From a checkpoint of a small image classifier: width 256.
Rows from block 3 of a small image classifier, named by matrix and row number. Rows with one number belong to one neuron. Each number is 128 + 32 x the weight over its row's rms, rounded and kept within 0 to 255. All counts start at 0. Numbers have three digits each. After the name is the row's rms in percent of the matrix's.
After each neuron's rows are labels from the 100 images, of 14976, where the neuron reaches its highest value: "top examples" is what is common among them; "patch colour" is the nearest of a few named colours to the mean colour under the peak. Only what is clearly more common there than usual is listed. The data: procedural textures in two colours, tilted and lit. In brackets: how many of the 100.
# fc1: MLP up (model.blocks.3.mlp.fc1.weight, 512x256), inputs 128-255
# fc2: MLP down (model.blocks.3.mlp.fc2.weight, 256x512, transposed), outputs 128-255

fc1.175 144:166133118097164103157141157105157127151134093129115169045165157078105148151091152185102124102163101138122107170129131155146113111165114100122122156118131171102128125106147135098192107183091047105130115121090132125089119128153142144111116124108175117119119110125217182122127132121161099089079110106086157100190116190130217097096148110177153167075113174118077098130125175127088161164166
fc2.175 147:179099113178112174058127122066111136108075163074154107157127164124083180083135106117135106123086059123128089133129139111160137127128122145131173169189117100173068108091158097120173105176087217142096091174148125117160129157103167091170154107134112140140088094137104159216130121118139172098190125109169136136107138117139081109218125130135089163112132098123089159099095133131096111099147
top examples: yellow (42)
patch colour: brown (48)

fc1.132 124:159118139107186153141091123175121092102087141146102055170129139138169116112145124180124137137101114126067159152161073159171140191146102134159102127212128165140129142167099140124160101155140085104199073134175094171124137130067129044105090161122107129117082124101144147175125149121113160084127163156040131138138141070093182084161112119055166111056064147173086106152135125081149160144166
fc2.132 127:069139144130163138098093135130179168135151130100102112098130117170107126154216132119123143117094148121124152053109200089087129115120132144136144119104101160167188057087107156145083116059126171119100097131160068107108152145138171125112062154078135188124106141099139152137070186161145145140126143109127138105131177076150127117138145140105163095148116121126185187120135094198132163102153
top examples: teal (65); ground colour: teal (63); white (49); pattern colour: white (42)
patch colour: grey (52); green (34)

fc1.144 160:103177127133124145152106114127176137161132126194103094141146141155168146131163149093161127157127161060125107139095163118134117154124154153176132127187115169119150117087119159099183085122173180111183125099148053151114172146114061133079111157158098115104094118131169124180087187140094089129109089086096149165125214128093141082165139189108160090091112105142095181144139131050087160075122
fc2.144 141:120085116103185125137129124098157130111121134133109165069132036098153117098187156126120102114158113127104172061174121046075157147101090146101110120138093164096068083128146136117117130120166114167174135121122138089090167043094175162145124106186102102111097105103114141147140130146154102159168108122130162116133153097144121149102094177056142111158162152197176164092067168153153143101160
top examples: teal (97); ground colour: teal (95); white (59); pattern colour: white (59)
patch colour: grey (70)

fc1.76 090:134112107132099200152097096144184166135171115159122130084109117131181087097093054144191112134133150148116141186102090127063137151143126094197101132141134138060084117139078093113119162140123096169118142135134144127154071102111149146138105156128194145117148133092219165166120085137097101124088214125132161150119140183093160213106209133119114130105142154072124111105157214114154114075092
fc2.76 094:122111101089133173145150096184083175122135083120133133110148113132090111087162119163090120156119118174126125041114099127166133150121095146111134162090123102141127136104122166114086160111135065065095112161125100106068136109098143154091085119119093123095109138212122132094145141125115150169075127158131124142120096127172049105102148126094227124141215101138108197127135134068107111126153
top examples: teal (100); ground colour: teal (84); pink (44); pattern colour: pink (36)
patch colour: cyan (49)

fc1.82 025:159056041102165146127116174094126135141155090116122157163109130144107204115220145124160184169092152104161122129092105120170115150135154098073134155110127135178120114108139122111100100130147081083123112112075130178086134108075139163144147061158136133122074147136134170179152150146117132035146148117125156082153091150109089167141143143072139107081117115165094116181111099103113097159124
fc2.82 026:123155171141127143107130086157157162125128131056122102133119118116117056090070098176124138104121163154098145095169069135062135099199104170159128077124127184109120135096043092141176117096114143117255140153168155115109139163140144154137175161127134128136193071132066118105107155160105142156108148120086147146091151121138111112093125099204124141155114131137115115110159144101088129091174
top examples: teal (55); ground colour: teal (46); pattern colour: pink (36); ground colour: grey (35)
patch colour: grey (73)

fc1.367 010:134102151148133095091082068131164139089047101100134193148123096094144093119168131125115136132146102172086131118119205161129143123143120119073199092116154165160112112126147155188165126147142122117134195164110101079174149140065164070187151080153133172111109200133080135169063144125130099100192148114008133140147158138081140129104103105128126185108103135147198125134162137136122160105149
fc2.367 011:121107163077093066129089086131181172167063133147130122141144191071175096120170117177122114120110163133138114130106210122146127148131128092064152109124128149166048108136152168197166108086146135135157175111152132129123133174129165077135158135118152101168135114043119114133137116178116080127172121134091116166092139149091119145148107080185149124101122152149109114130154168104104095112118
top examples: green (100); ground colour: green (100)
patch colour: green (87)

fc1.213 153:156154190127141084077115114116097054153144101101131047131111105136144155125053136122145189097072120100162087111202116105116112118152127100145155123215080168157133117106089130181184136140120115133082088094125108158107116165131142156135097088126106160150123147122151140098085168078145129100147191120158123108093146137107175106117103106124130148093144124142163168132100063097105110201136
fc2.213 158:097111138099087107149194068177114150120061128138138131160122130145145157093104160142096124137118103059136083159104134143081149168117131114149094178146126135134144117121131154133093146126078073134134225092119107100114156131142157157152127137102141047137124167139143130129117121163147113089127165135185098134100157103113066086134071088121078106116080081077110125123139122134172125127152
top examples: brown (85); ground colour: brown (84); grey (50); pattern colour: grey (47)
patch colour: grey (56)

fc1.309 020:137160169146145106102089137097098129150180102075144115122166141137167172143084136146159135069104104072138108130119183146103117122202089061069116099213128154160140136089124123146151125163140079099063094099138097122135139112147207120169127136107126109108153116156149137145137127096163127124145142124059144070114102131128190096174156119146112174094089123098105170114118127116065122126107
fc2.309 021:098105060189105119106156104127127158078100159126159084173104161128124180109138120087132115099075119116109111117121018132061161111129172087182129128181098118139115104103145140123120081169136117120107125123186164163145148109106163135104085120092151093110094140136094176148129147114086118073173152103148132099124156137122163089144120102124112097149130085109149093200133151131115133095153
top examples: brown (48); grey (45); ground colour: brown (44); pattern colour: grey (29)
patch colour: brown (48); grey (45)

fc1.310 009:125218094073149169135109109094087131106116068116147133113147136135169094111099125166128163133109089146174113195088150143142108185106106121177117127070140175174092100084145135099129115146100097079162141125103149171194068078140110138087171144147165184080199096155128173109121116109103067123172146134158111131148082103166108148124107119136132192143107094139150078161119143096089168116102
fc2.310 010:141094123134150132081066148141135086138106172143166126144118140092073094084109085151123153130092182182150100123092120098137188043164106138162161184127145087120090062137102133176148093120083145133082171100142128114122134134141133162150179160109121122037151109107160170119124141116158116123127120162123121106179164100130155110204124147123074164135123114126154122135085202139147139096160
top examples: blue (56); pattern colour: blue (42); pattern colour: black (31)
patch colour: purple (32)

fc1.333 054:172121112134102151041080190148158131100053077118140183186159136092101094137157145106149118156206107085098125091087179162124143140118147119104176106111149136154159132147118151183119128147205151149163158118116107112151162137096109082188138083116126116109104135103113208096132123127173086122109148111074140120077082125057097139112124153083085157111067120158129132182114110129090100112155
fc2.333 060:085164205146157104144142087119087099160175156157118121082108146114165164142197152129119057164111121168180098092119146110080136109108109074064096135136144138149082190162127180098173108103123094189169109122148141168070140103152156150121120147085160120124194126068144126112098150161084098075184162144154141138159124145110104126136099085135144151072163173133098125086143118141119124173111
top examples: yellow (90); pattern colour: yellow (56); blue (43); ground colour: yellow (34)
patch colour: yellow (27)

fc1.290 131:124100034129155111144148145079192149168110080129113172134084138111139170102130186118158161154124120133135140116111170149150156140123155126045191102121090123161114115156154143125146140149145162120177170137103122098092094169115073151156130114183223070117123134116086170136127163161127174098125106113115206082192059163084122077100086120164154175128107100165155085159161136092121121130127
fc2.290 139:143092149139048070189080095136116149095132161094140213121073133136147075134129155115128123124081152129163128124118122101130136197103140140144078157148106157113091126170154099134115120115172129128157126154125112136175100167127113099131175108142151084146140140138119141086122163127159184137110134141158183109173079144071067144158149109079131133077127158067130151115092095158095105165140
top examples: yellow (95); pattern colour: yellow (70); brown (57); ground colour: brown (47)
patch colour: brown (90)

fc1.247 108:137175084160106167105117136109068132142162105124167103096182143142116121107108111103108176100093124127137114141105209162126069159180112087037123077167163146213160167114100136124171121149145089137131151090106115180093105139144171200126118161094106111079126137083160145139183113128175131070129135122087101101103128123073183113157116097195181161118071158102107102107125143093084099129165
fc2.247 137:150095132131128147098101128122112131195127126123130088161129104104097145056125138093140125073102146148070154171167083112081127099134145123171136155106086130124113134116154109135144136129138141107066113157155158166104167109133121107121147143118156115138053132164111114178132145090107152058202108074153141062150120128158141058146132107106088124132140073163112127152133134140140148108140
top examples: green (56); pattern colour: green (51); ground colour: brown (36); pattern colour: teal (28)
patch colour: brown (51)

fc1.489 176:150051107093131209163122133129157128105085117201141159131115111162093082113125086134131110149115158153097093120149131086077116143082199127116149127178156098077129120117118098118066138096142116136158145134109134060161111127131164162163063088126157148145186144144152124150119093164059191174079210140066097114095097177158119179125153162180109162132135079109121194120129171092139116148135
fc2.489 159:116063120163146102140157209144109115073129105114107148141104158124111145146156124138131140095153116173120200068122081165089122158116089155187117102163122094154220159141109126139128183066118058153111106127129165137145139107119140197193091090098080148094145119175114172165130100102130171098143140140130146155131134180112093131103098114147121115149134086183106182156145174080101191158119
top examples: teal (100); ground colour: teal (100); red (39); pattern colour: red (39)
patch colour: cyan (52)

fc1.351 134:167107163126130092103115084090130198111122113110092108160062121121099158158120106153126145136185139155081120191123160141143124143159144118150120110146127112129124147122208212171162122119127116180095085207094148128115099165138152112183086146052161111107093080120127177156043141173097097136121092097084149119147073123132171169140137088175093101075111135132076127110122177128118147180055
fc2.351 154:165131091139112120109153113127185130183102083123094138093131067110151173090094151137151133075142131151070103125118121086074174114120122185085102085147112108107120079117112127136089080110152108107126116084167159081177151077170163168129114096066091125094079122151102097163114105133136141111093090086136177097147116157118124094169144102123116200198136097184190115138169088130124102103095
top examples: teal (52); ground colour: teal (48)
patch colour: grey (72)

fc1.343 160:151143125118194108122167169136124095137125065147165096130106131108085104159103172102146125163175154183128132079176099141139115088137116117041110117116169107088138113183140198174193055124155119142088091095118096124115145098166168128088196132111159123148159126120208092160158122133118128106132099139106166175096120129135091103083112158073126126112141108100156123055143078116142171135160
fc2.343 151:154136117150132170178080081110142138111122167138111141095129107161155133164093123162110110101147120085144122101126108104174123120143104101147087102123081066171136206127119109163124165196125145165175127151147121163065128162171175213062133174078095084189119118111137134111098132118129114093112137129116136136135076130172091143065061115154098107162126127077139098122126072154157157065149
top examples: orange (95); pattern colour: orange (58); ground colour: brown (39); ground colour: orange (37)
patch colour: orange (81)

fc1.499 045:142128152136100149125120107150108135118109129172134082132081125152178149167090142135167098115165116103128079074144140131088044087164128097095080098105081076138159099134134146088204128153136097097115140137162072169151158115175108109146103107141145155114123166177164143154094078118144155204109117124119172084108117123191161147169137091139139113121076124129135162141113148142093107099123
fc2.499 048:119148114168174118122138167115125124141085112084131145105113154108115136176157077115140114107145139097083095147157154152145197124092082148132194098148163144135129158138155131189115154120071145149097054155172196099191141088120123178081123147093137111118137099107084163068140133152080132124109113130140135067122137179121089168104081103107084147075156101104148060143151089177064175064133
top examples: brown (72); ground colour: brown (71); grey (68); pattern colour: grey (65)
patch colour: brown (84)

fc1.291 185:149169096143151119155149161158111126174124145082139125097117156117108174095139107149134086155100125114134153145147173115125122120102076113183141181104122118182128111125164138079080117119089220142182093143129154150167156116123076120117129111150104123081134127103123130211164219151095038165127205083214138100137082085168145071069111132101162074136172150165104149111116130130085183097133
fc2.291 168:157114103173116111121229152164131107134117175127128140098146097098110114114126097134137109099113093113118141180153112137112165157096146100175119132095111086117111201107145149157090133134136069148154133121143158148135047115126114104098130199091183122172108153099107146129135146121104135159131133156164142149124120127128116070117063079201142141103133111142103062141255143138120138149135
top examples: pink (73); white (54); pattern colour: pink (38); ground colour: white (35)
patch colour: grey (59)

fc1.219 158:121142162102159176135200131114106081147133161112132119125127141148169101125127151119104104141138141082131118091135124048095076166074080174062130065161120101143111080140156146160148090159087152162156140126126108107129191151155140104171139119169093097149122099141181112117078135140131083098089085036164136155128181138168109149112109110148122104134121115126093204110109122169079189152110
fc2.219 143:119129134135125083119127112115106131094143158129142191077123126144114135141087165105144149102164108082128131116132133106116128126151143114103097141129093132103137131144165101145147103107116222111096101180179156224078115114109148169163137150112192117125150103089124085107116176115111179089154124090139086113135059122126117121065061119132091140169101137138167123133162101147142149116086
top examples: brown (70); ground colour: brown (58); orange (43); pattern colour: orange (34)
patch colour: brown (61)

fc1.236 162:122153136124112169092132112136126081040100120175124166158120154115157075120117100146180094109144124075147108098131150118133172136156077105098124160198147094153135177114064176157165120158077096146097106181141125115142084179105128189080134153149144113094130153124141115112142099082102102130159155142142152063147152088101115130136141134079153135089135108160115199161182143097148128084121
fc2.236 149:052085125138091108160130120171114131115134089115156121100125077150113099122121162096092103123164125107133109110145135074100171126162180191130063092095122073105132085106124120100098182195085113110122119110103168157119170132128177180120078084127194103140144084144092084125164138129143130126137204088137122113152117110151076116144142077169189156077149101112135172079129118169133132153161
top examples: blue (92); pattern colour: blue (85); purple (56); ground colour: purple (56)
patch colour: blue (46); purple (32)

fc1.477 023:130090185100156150135135134127117071143144125096102173111138151129111167081129111159088126045130085137142135174120082130137134129140136126165182150142150146096160173174095117175083107123116096126118124119137071164140143131135144119076107040167143096128058100132143092130114117121161128126163117115147124135119185127097150105165172135129109071129118193185152065107038094123133107086116
fc2.477 024:132108131150122185188163135130074135133143108132164159166086093119110095100083116135088097127174078153104138138109139129108182167140096104086138157098120096154159186139150168169172171086117173084125148137113186100102178146137143103161168133142152184069051086140094073077103144166126121074201187101122154183095125101160153093059176108088156136124095116127217084114129094115120159081147
top examples: pink (65); ground colour: pink (64); green (57); pattern colour: green (56)
patch colour: grey (59); pink (36)

fc1.123 152:166135170157078143127143136176142134145107131137137101094117156085103162054200144120137148159147162160156096119150181154105131124080124118127159129185180131141090144114159125113130121127100122159160188182132174096155167129065153117144126162181082109121134141123114109107133161135153113146104083082092126113144110135137166065086062199107128100111115149167103121120146080155104135098070
fc2.123 153:068170128096140102130081093126144133103082135082116090158154139191172152151168121119143123145092102130091112121135137055138190099180141127140143076072123159096155174173170197141140094145107173096107106104194113156147232123160129126106185115123151118109035098106126075109156090105134118134124145128105190160116115113155124181138146144101147085068090107105160149157086135105162160119137
top examples: green (43); ground colour: green (42); purple (37); pattern colour: purple (36)
patch colour: grey (55); green (31)

fc1.342 146:096105150125108169129142135175086110162151098117118120094160117123182109062081136087135125106052120119129142157139125138151117108102184140120132147124114076201152134112116130131119096108146150125123107171081104169125199117122071123119202153107128138142141181126105109156112057116169109066151102087134151191158134138130188106135086196136186021090126124113121107093067145110156130116114
fc2.342 146:129179153161109141131103174169144126152155086155099094184098124157123077102158204125154077105141130143111157149102112132099166136103093136128132132121122097062147182132132083100105117168104134087164087084124144067148097194174116183206142140185075138127130177145136110151137176103140140114106162131110164171138118145073109092100088077056060081119139135101180182123095100181080126099134
top examples: white (49); pink (44); pattern colour: pink (36); ground colour: green (36)
patch colour: grey (71)

fc1.212 084:199154130113145125136126123159116125145105134121095117190116122138123115066184074099185089172108109134147124139135135104144075167114169141127137087157068142136151127153051101155112146134143147105174105106135194176185091143110106066127100082167068171157210105103170077146077111087114165132076143129124136119146060163154137116116146123144124109134181157135073078117196139119164126086073
fc2.212 095:082136103131168088131152176089184127123157115124122103131149165167125097084174147074153144096175139128174105126136148113113166134153113109151091085147116152113078142106088125096144125110115115105122131101156119107127166132156117201105131123156160111134088121104112186129119062141073165125155158084121127169135080133121067148167150113173139150143101122122167185184072082126128167199072
top examples: blue (84); pattern colour: blue (71); brown (70); ground colour: brown (56)
patch colour: brown (74)

fc1.173 152:112132166123196168163177119130127167122141122159089160104144124135106138111113135154104095147108131174137210131125165145160138110076122126152086129106146123145130114165126127124145184099129097153075124131100041174106087142082101106170166115164106127076129121122161078188059167150111147179107066144176096095135091167152146084155119149135083090150116129132165178098106135101121138112168
fc2.173 165:169114157142104183119084137092100108059107092120112193170124147125134115128076148110090092131158149135153139129119133170107148138157157106075154094125175070173128136150109160126152131103117125118121192109140170098148132103131167156120118113108135081126126105155115109126135146135122144097090113074161142145098174088128158125117143101088180201121136140044157121122118086131127111178108
top examples: pink (87); ground colour: pink (81); pattern colour: yellow (33); pattern colour: brown (30)
patch colour: pink (51)

fc1.8 197:167181135141117156131143157114115139122116192149151142100141146132098143133078151114148110151094148119150146090127093139110134102130145126179120164191114104153129117101209127121063114124099163162114093132095135219162126139127091119158076146124121097154121129101084096228151181131122052117099202120134106117162074123132088022111115087094107153155169116123090063110142179187166145132133
fc2.8 190:137103150125178136136180117131129151153104104096106120135161116118110184148125088148121135128130124142157154106143117118174168126143105114102103075126133036135111123145087160136077114161104095174180154156109142186100098137115143095127144196114176148180134114088115136150104101121118125129129122138146117159080210136094131126070091121154112117153109095118117118169230168132130149139072
top examples: white (74); ground colour: white (50); pink (42); purple (42)
patch colour: purple (33)

fc1.308 142:094120104127166139088129191128099077103145132123108114171119115135134117120122172121053124117071118114148149141129163160155136186122210150102143091091175178162096169146150145126157172177110140170117147135171074198121154151149085142153153127048110082092171070080117143124121107152168199116174160164100154161133180108159172160131164159158135093157092159160144107091108076149152105121030
fc2.308 139:139137140108082128131087161180128122162093109176112130171153147156145141145100195102102155108100142102131100133142136145064112141135169112134129161104060117115137158169140144092143135128068201153208073126116179152051117121157111151190109168127081151113153156150150143164130138091130113142110085146111177126135142124105125100091118099096107161162178113130089165135164158083108160155194
top examples: yellow (100); ground colour: yellow (98); pattern colour: blue (35); pattern colour: teal (25)
patch colour: yellow (80)

fc1.17 012:143114063099080123120147124121107140112138101142112149153133156134156147090163124182109147065069134063099142158076093162142138144117067094117103152066152152178107178109155127143142098187099089150189170130155142140137070118142064133140187152069129164166218138161038144084147141156162115147109125130151123101119153148090069144103132127148117130117090157134120133160123130101071107110114
fc2.17 012:104159145136102152158106154175140089076149090073164102143078163137131126126118133102119147135167127119130143086164157139152124158127133165056096142118118168132120111129155143133243095121169114105141156126127129153150133114147153074155206058139114105107168154095150092109135161146164102080176140121129111139140101112186109140160079173172119135082107104105157155074062126143147083101103
top examples: blue (78); ground colour: blue (74); teal (43); pattern colour: teal (40)
patch colour: blue (39)

fc1.338 013:093121133106159170117116154167146065150191146127144181145141128130113114086178123126141162143138045122189128125160108106143108156145140195135082162173114129120149175137138145067126140104080120141099109067144102119183156148178125096139137062111091112136066077121191087108112167146148071102144137165104125082090136150092114150126188194166152142113134096149110082099159136107121121076088
fc2.338 014:182067133191155119134167115099167096162118098188085131166158153110095108129129102155110155079151166095130135122154134160176087113077122128149131134132190072086165171086150102161112118162152131133113124059129068125141151168150088107131169094058178098107147148185120112150089137155109139127139122073158058169135199143146116106110146140133077100089118106157126042073101161123098122127123
top examples: pink (99); ground colour: pink (98); pattern colour: green (30)
patch colour: pink (86)

fc1.104 041:143152149144118135077111160157160096164127109160109178133158145148109105157122090128193138152172147147113134131159131128147157129097126150157147115112148162123121152106164139083153131112079148148105104112166139102144150156138120176108151075089141088166044118126166069150195113114184130103123114179113114071186126095092113188172175184155099175102158135138045080093101060138127139156101
fc2.104 047:210083109161205143083086173133149054120112136130116109117147111092142157112169120096121161110180071086129100132121061185079153108164120132130094098139115074123132158166138171147133084139137073171139155086168125116081096142113162125158120152109173110077147130194110134125109142107140137108112190075186144129104200127175131059062144136135113133099095134096132107147170120152098139121118
top examples: pink (100); ground colour: pink (91); green (83); pattern colour: green (74)
patch colour: grey (60); pink (39)

fc1.260 139:107157078119193138108108168157107137128077171138121139172141158119147082118100170150091135130180133071181066118125113156138099158113117094167158118164109068136149150147084152090179140126136190157081123090111088167151142095144064118108119090142140132128105123086103180184132146141131159123134121154117135148097123158115091114094073082163151050148094126187118169072193101139130087140105
fc2.260 140:054091136100053060198102153141062106132112085191122081124087154120121142116137126066104183128148117162144152159133143190168064193117125168120073162068158166144178138155121092115096144148108076126167096126167123122167139190105112101144097098134098115121172134106158206168169144150106129163116170109142146122177156106144153090106154174139124131131128154099170152126151171115123117179170
top examples: yellow (100); ground colour: yellow (94); blue (50); pattern colour: blue (46)
patch colour: yellow (73)

fc1.24 187:128178088143126069148089122104189138096130141127127175066120150101125153086095069142137095111115119125158098145137099123132148097085129065154122067134089104092107183135076103114115134134094123142117166117172152130106163166116070168122145155124106178096123127095135114124090090062113078127133129123169150157161072097163077121125054138163131150160138137125140136141135164127117127149081
fc2.24 174:158126120119153071102082132161140086140128124136203103131123106163136116122106141127123151162139177081131107184121192099135137131104188139075119080149187131160118090169123099151141140153161191119089171109150130064121141121180159181103079068156134115158112102163157057127139133106128087120151084071138169082148101104155099130080088106106087123130130132126127108067134109146095209137095
top examples: brown (61); blue (50); pattern colour: brown (35); ground colour: blue (33)
patch colour: brown (54)

fc1.114 125:173201087136112124110148139133132121142187109105124135124138154079152064133110094101158125148091099219141105122162144161128146113135153144113106138145141139135109093120119150088140067099140159133163192150071179126143148115112116164126151096119108137133116088162116135105120160140146150179128141121116134141130126152127118159085139114115128105116157128168072141176092168161096113132132
fc2.114 145:100095161068122120135113130096176131128140098122101166131149122140092152140082105093170154135194065088121113174121109136151135138136100090143152156099063195152091162096118127188158139149120166116091175165120067161122058125076089182146143179215147091154190135128116187116141122118114135153041179117161122124114123177100137100158133133099106142145151162118128152133148097115112188088136
top examples: yellow (59); brown (49); ground colour: brown (44); pattern colour: yellow (42)
patch colour: brown (43)

fc1.326 157:127184146096122089113129106110160163142109135127143172104153126122216136148157083177109164146160114161127136099127168136143153144100135126108124156101126184121151109150170121153168062140133113159122137141153141126161112179099161143136115129127159129088106102112120076149173097103096116065161116147088139148182152110137155151137142138083107127109172180144144149143170069134173154113119
fc2.326 167:131112124091161142082071181164121134105068124092085177160092143146057188147160089176134104105108129048165065107162087081122138143156115134130124121127177068100124180106098147115095119103131100138171159131120154141148125145162130088069129154073104129086044125174175176152110152148172129102132161145102141121137079122140208156156138111124110116136159143147121125127095109167089145127124
top examples: green (48); black (40); ground colour: green (39); pink (37)
patch colour: grey (45)

fc1.427 025:130134077163133095132169157122143140093154186141172145157095125187150121167170123098127113107150170125097089123154061163083161107158172080103146123112119112169138143109067084041134136130120149091120092095091098191110142153131094091116092133137137160125085089181086133137111152143105131122121118183147148068103087151106122125124119112146158104109140093140164096168176157118150081131148
fc2.427 024:137054127141079104128121118099100149146163132171098137111134141112157122055089144203138146146161116121133147130133097131137107135193078148170130098165122117148213114091129146251158118102075155108152137148161142178146107093123125127145147087138122094166150105085159136110106127103130135140130142118127132169125145108107113148148126146165112100117174100126178077133153137120141185121125
top examples: white (91); ground colour: white (72); pattern colour: pink (30)
patch colour: white (53); pink (34)

fc1.182 148:102125085101141172136160210149067143119104099080145128142132135118092223100121120098104112125119134108143093123158164148107215114099132096140162171148069165109129143091201180171131119115122222162172112136189093162105163139185143077104135156122064152092095095124130094138152155057065126092120165129156218116187128155129082113101132139102129160111099138093125114100134108145096094111059
fc2.182 141:101126155095102090142105099142180107135084157161125145075128114073160059114136148163136122106137158109113128110082117113123135093141145122140113096120151072171122101115160173172101142108115148115129133131136090146145224184127100134154184095116155117117106112147195156133147143142092101167196109137126097097096115072143107084093075165176136112088130156204155152136186143084117132129162
top examples: white (64); pink (54); ground colour: pink (49); pattern colour: white (37)
patch colour: pink (44)

fc1.362 161:211132126166144179130140129127157083144123166077186162108106109085132110181179181152155108162131101109101178118089132106118084079152128109070170116091106110107145041146159177129190126089158132153072099137109094114117157124151117126112154110188088112145138067121164114132114093093138142133174119106163116103085144069132061113093105131097102145106135104110106180090088102171171149177148
fc2.362 155:131117146119139106113112155137136126069179134082092137124150127177113057147109161074086124106113133076108151097098154074167156129160086165108086142133137121105176168142172114183147092137137133132076130129161134191134130100106179133063130195140164140192135153136118151042130163101145118134113079129116168078129107137157133178117064155237130099101097121104145130107167130101126129124090
top examples: orange (59); ground colour: orange (52); pattern colour: yellow (46); ground colour: red (42)
patch colour: orange (90)

fc1.33 015:120158131171091125158107106136144133176155080127128162120091166115090102092128064115096103156090185150069114130133126129094113114158064143113112101086145110152158094090086132116177182097178138145082132183133117207074125119133160113107115149084067106138089119119078129155138152146156112149118057100098095055135090157124122130048171102113161156118170100133104106129189160103092092165186
fc2.33 016:152130174119150144132082093153086089184158120123143152113103101111135120160109115096086135143133176173105105128141110128060119111171111085122120118057151133130109102150131111104135135128161175129073136154109091191112079135106137152082161156138154074178144088151131140184130141101127125139074103104130135061109162121138205123171116102113150182115144127144137095101157141116071108097131
top examples: green (97); pattern colour: green (85); brown (65); ground colour: brown (63)
patch colour: brown (62)

fc1.397 023:187104097112106125093123176169118152118121130107116070074122139144109135181125152198171180080152177164198126118059062110147136116094190120122131154129111153099139141146174073149132069176173121165139107082123147080076209161146114172160133085156129123124157101119122110092148084135063130086115114126103188184154139138113163078128168137175097120146143117116176094089179098090182117097095
fc2.397 024:125133105156074130133103084103106150113095129142133104142159089141116122184072149141127121128103187125159099136148112107130081140145164122123144121130118081178134140121144126102135108195176054121147128067153142127091180137191190115104148174177136100147168140162193101155114111092136200174100140138058129180074209155086140114083081092127154091144131101111157156118138104106175163146155
top examples: red (48); pattern colour: orange (46); pattern colour: red (45); ground colour: green (35)
patch colour: brown (66)

fc1.466 094:073116022104161145143096167154133146133127157098128114142134095148063150174087169099134127129182122127154129132118154076138135141135112099085140114093054149197133121130134096138137165072096168164138088156150153150140136102150140076080138127134173148164117122091124123119169171147109140116152090158092122147156076119096130106090171098075145131095117131134100101171102095152167126163151
fc2.466 107:168124190096101102101175079113103143094170158157124095176163165125132126070123130091131147116151176098146108110124071126145150154119143161131103169088168165152127184105146065119096124124163144133082174094108102154170146070052090117170132106056110082139130203108129161159064192144136114148143182118123092113121143106141147090130083199149115120105098130086097149084118094161072130153111
top examples: yellow (98); ground colour: yellow (58); pattern colour: yellow (40)
patch colour: yellow (40)

fc1.476 033:153190142174181104126106108117158132137142115108079123057096133151106165112131144167091152121151136146117150121071173121142078165091142104116106151065139138129145156160154155166144157101142169126186150130146143147101117141104097179110196082139119160072154117156168124158123131180106187140115173082155188136082109104183134111186107128180156172094172166081086172110120167116124110147078
fc2.476 034:139130126113118160043151166113150183099078123109107146155071133112039170120160098168143129099120114126153179145153140135092177142163103154162182124111137085121112094152164104145102120179118093112169099114114122113189173135073099104168110192119201177083138157057151135098103138109102128128167062100116101197174192156145131105157133152092125138121133112155139151099106146145109149111136
top examples: red (83); pattern colour: red (77); purple (62); ground colour: purple (57)
patch colour: purple (52)

fc1.470 075:120117091136079136079138062112096101157117118146120138144190129085161105089128153150100153155137142130097173128098140117128146148137139143147114085144085159135146149117086131147132094122083126116147126108096109101170126098145063109092127169132133155098146107142128042136092166106200124158143108089191094218159140141162168124159140137193151076119072098157119146129119151160100205153148
fc2.470 081:168136101090114103132177123130158124156124154108098146100130121138110127100154095149126107103209154084124117097134224144090140126141106139086129156173115176105199108099112070104129114169117144153198086152162148128134170209086063087124074163077088143126102149085161102129141125125189167136106136117140152154164108144166176105113095096119201115125135145113088133126137103079093187124144
top examples: red (100); ground colour: red (98); teal (44); pattern colour: teal (43)
patch colour: red (83)